config.yaml
model: "class-conditioned image diffusion model"
dataset: "pixel-art sprites of 400 made-up characters on tiled backdrops"
train_examples: 395000
image_size: 32
horizontal_flip: false
conditioning: "class"
arch: "unet"
objective: "edm"
cond_dim: 256
targets: ["colour"]
num_classes: 12
cond_dropout: 0.2
norm: "groupnorm"
activation: "silu"
weight_standardization: false
padding_mode: "reflect"
widths: [64, 64, 128, 256]
blocks_per_level: 2
scale_shift_norm: true
dropout: 0.05
attention: true
upsampling: "nearest_conv"
init: "kaiming_normal"
residual_init: "zero_last"
optimizer: "adam_atan2"
lr: 0.0017
beta1: 0.9
beta2: 0.999
cautious_weight_decay: true
steps: 6000
batch_size: 192
epochs: 2.9
lr_schedule: "cosine"
final_lr_fraction: 0.1
warmup_steps: 300
weight_decay: 0.0
Rows from block 14 of a small class-conditioned image diffusion model, named by matrix and row number. Rows with one number belong to one channel. Each number is 128 + 24 x the weight over its row's rms, rounded and kept within 0 to 255. All counts start at 0. After the name is the row's rms in percent of the matrix's.
Before each channel's rows are labels from the 100 images, of 14976 (inputs lightly noised), where the channel reaches its highest value: "strongest on" is what is common among them. Only what is clearly more common there than usual is listed. The data: pixel-art sprites of 400 made-up characters on tiled backdrops. In brackets: how many of the 100.
# convs0: first 3x3 conv (model.decb.1.1.convs.0.weight, 64x64x3x3, each kernel summed), inputs 0-63
# convs1: second 3x3 conv (model.decb.1.1.convs.1.weight, 64x64x3x3, transposed, each kernel summed), outputs 0-63

strongest on: grey (100); large (83)
convs0.63 168 [136 140 108 122 120 135 163 186 137 111 114  94  84 106 126 112  90 187 112  59 149 107 125 143 100 138 107 141 143 145 150 106 155 155 119  83 113 133 131  91  88 149 143 139 109 117 113 123 127 111 122 125 131 125 106  94 135 152 145 131 149 164 127 125]
convs1.63 138 [115 147 110 111 151 184 132 167 163 118  84 104 145  62 156 125 150 145 126 127 157 115 149 133 114  98 136  87 117 146 152 108 145 137 139 108 128 134 114 134  96 164 172 143 142 103 147 125 138 134 118 110 153  90 104  84 132 111 130 121 132 166 158 118]

strongest on: teal (29)
convs0.59 108 [114 158 108 144 112 138 138 179 143 149 122 127 135  73 191 138 110 134 107 106  79 157 116 119  89 141 123 178 159 118 135 146 122 126 129 120 144 128 163 133 150 130  99 159 138 129 152 132 136 127 165 157 141  88 113  78 114 138 127 106 123 108 107 100]
convs1.59 119 [135 139 156 123 122 136 219 120 109 117 130 139 139  81 111 128 142 106 170 125 194 123 137 143 125 136 115  87 131 152 128 126  93 151 191 123 166 138 121 107 109 107 157 125 129  88 115 145 113 113 107 127 118 117 133 143 145 142 122 152 109 129 142 121]

strongest on: teal (26); pink (25)
convs0.7 099 [112 107 117 152 143 142 104  77 141 153 160 182 130 117 114 131 125 100 112 128 162 134 168 110 154 117 111 149 111  67 130 114 165 148 161 138 103 151 133 181 124 140 122 103 151 143 162 105 128 129 115 116 151 136 125 158 108 174 173 133 139 130 118 129]
convs1.7 062 [129 136 130 153 115  77 150 170 128 149 114  98 137 152  95 112 126 139 152 130  70 110 136 126 102 133 140 149 142 147 109 155  95 137  58 154 144 104 128 138 125 103 117 123 131 103  88 120 144 149 157 163  93 158 142 158 152  90 116 105 129 130 106 131]

strongest on: blue (59)
convs0.42 083 [153 153 119 142 141 134 116 134 145 156 112 148  91 137 148 162 131 123  90 101  93 169 129  58 144 104  90 144 100 149 111 145  91 114 151 131 151 126 148  97 111 121 121 186 122 128 113 171 110 152  88 123 125 124 166 127 114 143 119 104 121 122 142 150]
convs1.42 082 [ 79 173 135 112 137 146 110 157 134 145 136 132 136 130 122 167 141 141 150 171 119 119 131 109 137 113 118 143 146 140 196 110  95 136 163 118 189 133 150 153 154 138 125 160 153 125 139 159 101 117  80 151 112 111 165 125 105 155 125 142 121 125 101 153]

strongest on: teal (26)
convs0.52 090 [125 113 135 124 124 126 110 153 126  70  96 178 123 137 127 105 134 152 128  78 173 110 166 175 161 100 117 160 149 126 109 124 138 150 135 131 123 126 111  46 124 143 113 156 133 117 116 117 132 126 100 142 128 118 106 149 139 110 144 130 151 112  85 107]
convs1.52 056 [102  96 135 120 106  89 153 120 167 133  93 136 117 140 118 145 133 115 142 130 119 167 127 119 122 150  98 154  63 114 171 139  98  77 126 132 129 149  88 128 120 142 154 122 164 173 114 118 145 108 114 122 194 114 127 102 161 143 128 133 110 128 126 112]

strongest on: black (44)
convs0.30 093 [131 144  86 122 139 152 187 186 159 137 127  94 152 110 151 159 148 143 137 130 128 151  92 134 111 123 170 161 100 113 135 170 136 130 116 132 136 101 101 124 137 109 150 144  85 145 168 158 127 140 162 102 121 151 135 142 154 117 144 154 164 140 114 111]
convs1.30 088 [126 181 139 107 170 119 169 123 139 150 103 114 155 103 118 106 137 146 121 118 153 122 104 119  83 120 121 146 169 137 131 109 106 157 132  83  96  75 149 110 135 113 142 133 132 131 162 121 120 142 128 132  90 130 141 169 122 150 117 133 127 195 128  87]

strongest on: lower left (57)
convs0.62 079 [153 100 100 110 118 122 148 189 112 155 103 126 102 113 154 111 113 108 113 103 113 115 113 138  88  96 115 149 146 163 131 118 134 109  96  73  94 111 116 107 116 155 119 127 114  91  90  61 130 120 128 156  94 128 111 100 123 123 139 137 139 105 108 139]
convs1.62 112 [112 182 129 112 114 139 105  77 159 125 108 129 159 121 119 147 159 120 146 127 140  93 125 119 143 113 122 111  96 109 119 133 105 134 155 127 131 190  85 155 126 129 116  82 131 126 143 163 117 118  85 102 157 112 103 134 107 157 123 149 169 174 150 123]

strongest on: orange (32); purple (28)
convs0.1 129 [138  91 116 152 141 142 149 151 117 148 163 101  96 115 168 161 128 160 148  94 163 136 133 123  58  96 112 167 187 139 133 120 148 136 134 108  94 136 117  66 157 147 137 127 132 131 112 135 130 133 117 139 142 112 146  91 128 125 138 141 125 159 117 143]
convs1.1 161 [ 67 170 132  92 119 136 133 163 154  87  86 114 146  84 125 135 121 123 135 142 131 132 143 154 117 105 131 107 111 143 133  83 134 116 153 122 103 135  79 160  93 150 161 128 138 100 135 125 136 129 105 106 163  96 110  82 151 125 123 101 132 160 143 117]

strongest on: orange (65); yellow (29)
convs0.25 094 [139 140 132 111 123 146 136 172 117 146 141 129  90 141  54 146 137 145 136 136 119 103 107 126  91 167 150 153 135 137 113 120 127 138 149 116 132 121 138 155 123 114 150 110 106 125 157 130 142 104  91 142  96 134 126 137 138 121  50 148  58 130 112 102]
convs1.25 147 [151 136 136 105 126 133 150 150 134  94  80 113 141  90 107 122 161 138 123 141 121 115 112 147  96  62 137 137 148 130 115  61 124 121 147 120 148 132  96 107 145 122 153 101 152 140 163 102 148 124  89 117 161  98 136 110 151 123  88 129 124 165 162 149]

strongest on: yellow (30)
convs0.13 100 [131  97 126 129 115 150  88 141  84 179 138 110 112 123  91 139 130 154 135 130 115 139 150  81 175 122  85 176  77 122 128 114 113 142 140 129 126 106 151 163 100 128 117 151 139 139 153 130 117 148  85 139 146 148 165 146 108 111 161 120 121 115  87 134]
convs1.13 064 [105 179 134 123 145 122 128  96 140 123 125 109 137 123 139 116 118 112  98 124 116 126 114 147 128 155 134  98 153 128 125 117 138 105 112 141  92 128 127 102 116 134  97  88 107  95  69  94 114 114 108 129  97 142  85 119 113 156 125 130 142 177 172  53]

strongest on: red (26)
convs0.46 092 [138  88 143 133 151 140 123 129 113 159 151 100 108 113 142 133 143 156 158  53 139 107 186 170 120  93 118 129  99 137 149 106 121 136 158  76 105 121 114  94 133 111 140 106 126 115 114 164 140 155 109 113 119 130 149 113 123 108 158  88 131 148 103 124]
convs1.46 063 [ 98 129 127 107 158 144  73 132 145 168  87 130 120 102 134 122  87 159 108 104 117 106 139 147 116 103 102 102 111 153 159 116 155 123 142 126  68 112 153 139 103 139 153 114 136 128  99 156 168 132 126 111 116 112 122 112  89  83 127 104 173 140 105 134]

strongest on: teal (38)
convs0.20 076 [ 78 113 129 117 128 126 114 140 117 100  95 149  98  80 140 115 145 104 166  99 111  79 144 123 122 159  93 151 123 132 141 157 133  99 100 127 111 128 149  95 103 108  99 150 121 123 133 103 108 127  90 106 115 114 113 137 100 142 110  78  78 136 172 123]
convs1.20 102 [139 145 103 128 129 128 115 179 121 110 138 122 136 130 105  83 119 173 155 143 121 160 128 169 159 120 177 115 145 126 153 120  89 130  48 144 130 101 119 154 132 137 133 101 110 147 136 172 154 114 146 113 143 138 138 123 144 114 138 156 146 131  86  96]

strongest on: large (100); red (35)
convs0.58 105 [186 155 146 191 134 109 157 109 113 133 131 159 112  89 143 141  88 111 111 113 126 136 135 111 143 156 162 115 169 134 145 136 162 171 128 103 144 114 165 143 116 133 136 149 167 125 143 129 146 133 129 148 147 129 116 125 104 169 152  79 163 114 138 115]
convs1.58 088 [117  98  87 104 134 126 126 143 139 116 102 115 143 133 137 125  88 142 130 120 149 156 171 138 126 105 110  70  67 112 126 103  67 139 123 112  94 112 103 101  90 127 121 104 119 132 125 105 137 122 132 142  96 104 107  91 127 114 110 111  68 127 115 134]

strongest on: large (97)
convs0.12 071 [124 131 172 167 117 122 100 111 141 148 100 125 132  83 140 152 156 126 187 126 124 114 169 137 139 125 139 162 147 138 146 127 100 172 119 110 122 154 105 123 133  89 108 131 147 121  86 130 108 130 135 131 122 112 131 120  82  99 162 168 178  91 149 139]
convs1.12 076 [ 94  91 121 138 170 156 132 173 152 167 113 122 129  59 132 129 102 135 130  86 104 111 137 136 117 127 122 133 102 134 138 109 143 102 145 107 153 110 127 110 119 140 138 130 125 130 117 129 124 123 119 120 157 116 115 125 138 105 126 144 143 233 126  98]

strongest on: blue (30)
convs0.16 102 [109 127 107 158 114 117 116 157 103 157  94 133 108 148 124 135  89 128 145 122  97 129 105 121 122 160  68 100  95 130 149 159 146 114  94 113 141 164 151 169 135 126 118 162 135 115 143 174 126 156 152 106  79 177 124 115 137 101 136 107 134 156 142 106]
convs1.16 116 [ 98 141 123 119 138 162 117 180 164 121  63 117 147  49 132 146 129 134 123 131 134 128 140 130 121  92 124 108 122 128 150  82 134 146 153 140 115 141 106 127 103 149 163 151 128 129 143 126 155 110 116 113 164  84 108  87 139 125 134 119 112 171 142 131]

strongest on: pink (46)
convs0.35 111 [173 113 144 128 174 119 111 135 151 179 142 106  96 113 112 138 157 102 165 131 157 149 122 117 161  94 166 167 125 129 146 109 135 109 127 126 120 117 106  93 128 137 111  89 130 175 125  98 159 146  94 117 150  97 121 102 117 111  91 100 163 120 138 142]
convs1.35 099 [137 111 142 122 189 141 110 138 159 139 111 125 134 119 136 155 144 146 125 144 155 122 132 163 142 123 129 137 118 126 199 108 160 127 173 122 132 108 130 124 123 148 100 115 132 159 120 127 133 115 114 123 154  60  91  77 105 132  93 107 120 152 137 177]

strongest on: large (67); brown (43); white (43)
convs0.9 079 [ 83 118 152 115 153 124 113 125 103 108 122 180 109 131 160 119 146 155 181 114 136 125 165 138 155 145 117 128 138 131 152 180 103 152  98 119 126 173 130  88 122 140 108 116 121 150  98 106 104 120  96 100 105 130  75 107 153 136 104 137 113 126 144  95]
convs1.9 079 [164 139 151 138 168 111 147 170 135 182 122 157 137  71 123  97 115 135 112 132  75 134 114 141 140 141 117 121 116 124 114 117  93 143  84 112 119 155 123 103 156 133 131 118 106 155 116 124 149 116 141 132 140 170  98 150 121  89 144 164 136 154 130  77]

strongest on: teal (71); large (71); grey (29)
convs0.11 087 [156 159 119 159 133 128 112 148 144 142 156 149 184 154 162 137 112  78  86 101 140 139 119 103 135  87 128 100 106 109  98 115 108 141 129  84 115 114 104  99 118 127  95 146  97  99 134  82 124 165 101 129 150 113 144 106 145 125 127 130 119 131 175 145]
convs1.11 076 [110 168 175 115 114 141 145 125 151 125  87 109 132 103 117 133 138 133 122 138 115 122 170 131 126 154 144 108 150 118 143 140  97  87 193 113 148 121  81 178 158 164 142 118 140 121 123 140 123 116 111 125  99 150 119 103  82 157 117 119 136 120  78 156]

strongest on: lower left (51); grey (26)
convs0.24 057 [104  74  91 147 131 143  91 183 117 145 118 160 129  94  99 109 111 129 115 123  97 130 131 122 121 146 133 131 102 125 126 146 134 103 105 122 135 120 104  69 127 188 131 154  99 130 112 109 133 144  87 137 124 146 102 121 124 160 116  84  97 123 162 153]
convs1.24 127 [149 148 118 117 157  98 133  62 142 134 110  95 135 147 124 114 120 115 125  71 129 120 117 117 145 142 135 117  87 144 115 138  92 138 129 134 153 176 127 128 144 101 120 126 163 155 171  79 139 135 117 126  74 141 140 174  99 115 121 124 116  81 125 136]

strongest on: grey (28)
convs0.3 070 [112 138 108 135 141 132 169 145 152 171 151 165 130 117 105 101 126 139  74 120 104 127 135 120 154 113 145 137  81 109 136 155  84 124 146  90 189 163 155 142 100 170 113 133 120 121 122 121 141 147 109 162 102 135 102 119 107 112 142 130 141 123  80 145]
convs1.3 059 [113  90 133 149  98 144 110  91 112 139  96 124  99 120 127 111  91 109 104 150 150 145 119 133 116  78 131 117  98 101 145 104 128  82 135 174  69  74 142 109  72 128 148 147 146 165 121 138 108 128 142 129 150 129 133 122 151  93 134 138 130 147 128 119]

strongest on: large (86); grey (27)
convs0.6 076 [ 89  96 150 117 124 148 106 131  92 166 133 142 146  86 129  65 116 113 161 112 114 134 141  94 155 117 133 148 155 118 136 114 141 128 101 155 161 145 149 113 119 174 141  95  77 135 105 146  94 132 114 113 114 103 131 157 121 138 122  92 113 100  83 127]
convs1.6 085 [164 181 116 109 135 140 100 116 146 138 153 118 104  99 137 137 137  66  95 132 139 134 117 162 126 122 111 140  97 120 127 116  88 115 124 131 103 139  89 148 123  97 135 155 160 132 111 137 180 134 105  51 131 137 119 116 150 123 126 163 131 109 158 113]

strongest on: yellow (36)
convs0.51 087 [105 122 142 126 119 128 143 152 131 124 135 179 145 101 117 176 126  59 110 147 115 119 124 118 106 145 152 119  62 117 113 162 107  59 136 157 144 115  95 129 117 117 136 155 134 155 136 133 103 139 125 158 121 153 161 127 123  93 132 115  93 139 118 141]
convs1.51 079 [122 140 123 111 121 116 152 100 147 174 123 115 154  91 115 121 159 119 130 119 151 116 120 126 134 106 122 133 116  77 159 131 128 116 174 172 127 193 128 146 117 131 120 114 123  70 159 159 153 106 111  99 144 135 113 146 119 132 125 152 163 190 117 108]

strongest on: orange (51); pink (49)
convs0.57 119 [ 85 126 157 102 123 120 130 188 130 142 110 155 112 152 142 130 118 142 103 118 144 111 104 123  87 135 130 162 127 112 115 127 105 155 109 140 134 129 150 151 133 130 126 112 220 103 155 159 116  97 174 161 118 149 116 107  90 109 120 124 152 114 131 138]
convs1.57 122 [103 157 108 128 116 140 122 128 164 128  64 104 136 109 126 137 153 140 143 131 134 154 125 163  95 117 131  89 100 146 191  81 165 146 151 146 144 155 111 119 117 142 143 155  94 125 108 123 136 108  93 134 152 107  99 120 180 135 127 128 120 162 100 143]

strongest on: purple (36); teal (25)
convs0.28 073 [ 69  83 113 120 109 149 159 167 172 138 112 113 136 117  97 104 149 111 181 135 128  99 135 128  87 137  79 139 123 108 129 119 115 132  89 112 162 106 125 131 165 129 119 145 131 130 174 138 138 111 147 119 121 138  87 149 140 137 162  90 115 110 142 134]
convs1.28 091 [106 161  57 127 108 114  97 143 124  94 111  97 113 122 161 125 123 123 113 122 111 155 163 143 140 112 109 119 134 131 102  96  83 123 119 127 147 185 144 138 128 146 116 145 137 120 124  98 167 156 121 121  91 169 100 139 126 119  98 121  83  85 123 111]

strongest on: large (100)
convs0.39 082 [103  80 106 120 110 131 104 123 122 107 109 120 134  89  83 119 145 140  80  87 118 118 123 135  97 136 122 129 117 138  97 141  79 131 139 109 142 135 109  69 123 118 103 152 130  98 150  84  79 136 137 133 115 142 133 113 144 120 110  67  89 135 142 135]
convs1.39 080 [138 131 114 129 115  99  80 146 115 160 148 167 123 164 103 154 123 139 133 140 147 120 123 142 103  99 137 158 177 136 121 126 161 145  86  93 115 107 149 106 152 153 117 126 103 134 111 186 141 111  90 128 124 153 137  88 102 123 143 119 169 103  82 125]

strongest on: green (82)
convs0.47 148 [103 129 141 152  93 143 115 142 113 111 119  85 138 105  96 100 132 126 142  87 109 131 112 135  94 135  92 123 129 105 119 116 142 136  88 107  93 115 137  65 122 127  83 113 139 101 131 151 102  53 142 135  86 138  84 136 113 122 119 128 149 133 121 125]
convs1.47 118 [113 162 133  88 128 174 126 139 163 103  84 114 137  67 126 162 122 137 123 154 129 121 113 136 140 101 101 152 141 150 156 122 160 148 167 130 130 125  85 159 133 152 165 166 148 135 126 127 150 122 110 111 161 114 102 115 149 128 121 111 122 172 174 143]

strongest on: red (36)
convs0.17 104 [ 91 152  67 135 139 137 117 170 124 125  76 170 180 121 184 118 112 132 111 117 108 117 115 142 123 126  66 136 134 133 120 159 114 108 150 117 152 140 114 127 112 136 124 179 119 111 126 119 145 127  94 144 152 113 138 110 143 109 141 101 145 119 168 113]
convs1.17 078 [ 98 162 133  93 132 160 148 188 132 134  95 124 128  45 138 119 131 140 141 142 109  95 119 125 120  94 120  88 116 163 148 122 138 131 171 135 150 127 111 135 116 165 148 159 129 121 127 146 154 126 107 101 124 112  79 108 143 122 134 128 126 163 157 119]

strongest on: large (100); grey (34)
convs0.61 093 [142 133 135 140 131 132 167 149 130  86 120 154 114 126 114  88 109 106  28 126 114 130 132 120  79 164 108 173  86 144 130 138 120 106 115 109  94 102  75 119 109 130 112 120 140 111 111 129  92 146 126 140 122 125 140 139 137 136 109 121 127 130 106 113]
convs1.61 177 [128  60 121 130 133 126 133  92 116 171 129 107 135 169 154 119 155 182 158 114 144 100 152 111 110 139 121 105 170 128 146 160 146 144 141 127 160 172 168 130 132  89 118 148  95 167 138 117 103 129 129 158 134 110 137 130  94 131 103 140 130 131 156 135]

strongest on: pink (94)
convs0.38 075 [151 102 110 156  92 122 141 108 132 207 158 147 103 113 143 121 148  82 174 145 112 141 123 103 129  94 141 109 115 156 121 127 153 143 119 120 122 145  93 105 119 155 121  98  98  82 131 117 137 111 117 112 171 152  99 118 152 137 140 165 144 106 149 131]
convs1.38 134 [ 90 154 126 121 124 157 111 161 147 120  93 112 152  73 131 126 135 175 144 104 142  94 141 131 106 117 133 102  88 138 147 108 118 117 144 118 126 135  65 119 108 128 160 143 149 118 103 130 163 124 106  97 106 134  88 100 154 127 109 111 113 180 108 156]

strongest on: large (85); teal (33); grey (30)
convs0.10 090 [ 95 123 129 154 102 128  70  93 143 137 131 162 142 116 135 149 115 132 143 107 125 138 141  78 143 112  97 106 104 144 148 134 135 116 119  96 162 133 145 133 138 171 106 118 173 119 130 142 139 209 102 133 148 143 158 153 152 142 158 113 130 145 162 149]
convs1.10 052 [160 131 103 150 142 143 127 135 106 143 149 113 110 179 125 116 108 125 144  78 147 164 119 141 152 124 138  98  89 113  75 160 120 131  89 133 114  93 148 112 124 111  90 140 108 117 139  87 111 122 163 126  90 136 145 136 114 134 118 134 122  88  97  72]

strongest on: grey (49)
convs0.37 149 [115 131 150 133 148 139 152 178 146 171 126  77 104 139 144 168 179 117 148 100 130 118 112  81 113 129 116 154  90 129 118 156 128 122 125 144 156 155 135  58 145 115 116 114 113 147 149 112 124 140 131 121 123 134 113 103  95 101  95 108 161 109 105 116]
convs1.37 143 [135 126 113 114 151 133 129 135 144 137 129 104 114  75 156 160 138 162 155 140 167 120 141 148 131 109 140 119 120 141 174 110 139 126 118 103 156 133  87 120 116 149 146 109 136 131 148 140 133 134  92 128 108  94 115  57 128 105  97  96 130 183 129 187]

strongest on: green (43)
convs0.22 070 [126  98 119 124 150 144 106 156 143 136 135 128 122 109 159 144 141 125 150 101 146 145  94 126 122 131 115 162  79  91 118 144 180 123 154 160 100 110 128 130  70 108 145 174  95  95 159 102 123 135 126 165 141 100  97 158 110 110 126 168 148 156 116 135]
convs1.22 066 [158 130 119 109 117 108 108 120 107 135 124 114 121 166 110  97 104  87 161 129  97  86 126 148 128 138 143 141 104 120 122 140  61 123  87 129 167 117 135 109 137 114  84 103 136 140 119 134 131 116 138 149  88 151 174 130 123 130 124 120 159  64  87 117]

strongest on: yellow (65); orange (27)
convs0.54 107 [150 131 138 101 118 139 149 153 121 129 106 134  94 127 126 139  97 156 109 113  85 166 165 111  89 102 103 163 115 136 122 147 153 170 172 115 122 112 168 133 125 139 163 100 157 121 146 155 116 100  86 136 126 189 145 134 132 104 151 167 139 119 146 116]
convs1.54 084 [136 136  99 108 121 116 178 129 136 134 109 114 107  68 167 123 114 138 134 147 118 146 130 107 122 109 117 213 148 101 114 100 131 174 180 103 146 118 162 161 136 144 138 121 141 139 160 147 136 130 115 132 163 146 137 154 107 103 128 134 123  94 119 121]

strongest on: teal (71); green (29)
convs0.29 099 [127 140 147 112 110 136 127 152 147 103 157 115 127 131 154 154  99 114 126  96 131 134 158  84 115 120 136 162 130 136 130  97 129 124 139  71 143 155 144 148  71 139 146 132 149 131 143 163 106 107 160 124 124 108 140  95  92 129  65 143  72 112 111  97]
convs1.29 112 [123 145 110 102 110  79 155 127 125 107 160 107 110 139 142 119 138 106 109 137 143 115 165 146 144 120 155 162 116 129 117  96 104 159  91 126 106 134 120 119 110 151 135 124 109 121 113 117  83 103 157 127 111 137 116  80  97  84  92 152 124 155 128 205]

strongest on: green (92)
convs0.0 093 [144 123 198 162 148 124 126 125 120 146 160 104 161 118 111 154 161 108 165 123 128 110 144 107 171 112 124 165  94 104 137 121 160 118 147 127 126 134 126 115 116 137 119  56 136 159 123  95 114 134 119 133 147 144  99 117  86 111 106  83 143 124 146 143]
convs1.0 084 [135 156 144  97 138 156 149 155 131 136 141 158 158  92 159 116 128 165 144 145 144  89 128 142 138  89 114 134 100 137 175 128 167 131 134  94 117 114 108 149 117 172 151 122 130 149 122 126 158 114 118 145 155  96  69 103 121 127  91 134 149 154 142 177]

strongest on: orange (58); yellow (26)
convs0.56 120 [157 148  91 170  94 135 194 151 114 147 146 166 126  98 135 146 152 125 126 111 157 112 123 115 116 103 143 171 151 105 145 152 136 176 108 107 115 125  93 127 154 125  99 125 130 154 109  94 134 151 136  93 113 137 116 147 138  96 125  91  89 138 100 125]
convs1.56 083 [ 79 155 145  94 150 148  73 162 132 116 124 155 115 117 102 152 112 165 160 169 114 137 132 130 111 118 117  93 122 131 160 127 147  97 160 151 135 137 147 152 109 101 124 163 161 115 121 104 119 103  92 138 130  89 158 128 132 140 103  97 143 135  87 158]

strongest on: pink (56); grey (44)
convs0.21 086 [101 150  79 156 133 139 159 179 137 130 131 164 161 134 151 104 151 139  92 154 102 181 137 165 128 153  96 156 162 116 138 160 128 142 148 121 125 114 140 114 109 145 135 178 127 125 122 148 135  83 115 150 120 112  98 129 111 173 146 135 159 121 109 125]
convs1.21 070 [161 130 148 126 113 115 137 103 138 103 127 130 109 140 151 120 153 127 143 137 183 101 159 111 100 190 112 111  97 149  96 147  93 111 114 124  81 167 118 129 112 109 151 126 142  96 118 130 119 169 131 101 133 144 136 166 114 111  91 159 104 142  83 155]

strongest on: white (41); yellow (27)
convs0.5 099 [103  87 110 134  80 122 162 104 114 138 102 122 163 130 155 105 121 152  91 127 144 131 173  76 124 105 156 126 132 106 110 105 101 131 144 155 155 107 178 160 130 129 142 139 114 123 163 107  77 137 123 120  90 119 112 113 134 119 136 117 131 123 113  73]
convs1.5 090 [120  72  97 118 134 157 128 115 149 136 103 106 160 102 122  85 129 189 108 153 176 102 123 125  93 134 145 119 127 138 153 121 110 135 151 147 146 164 137 153 110 115 131 130 111 161 163 137 108 120 101 169 157  92 120 116 115 153 124 112 137 169 158 105]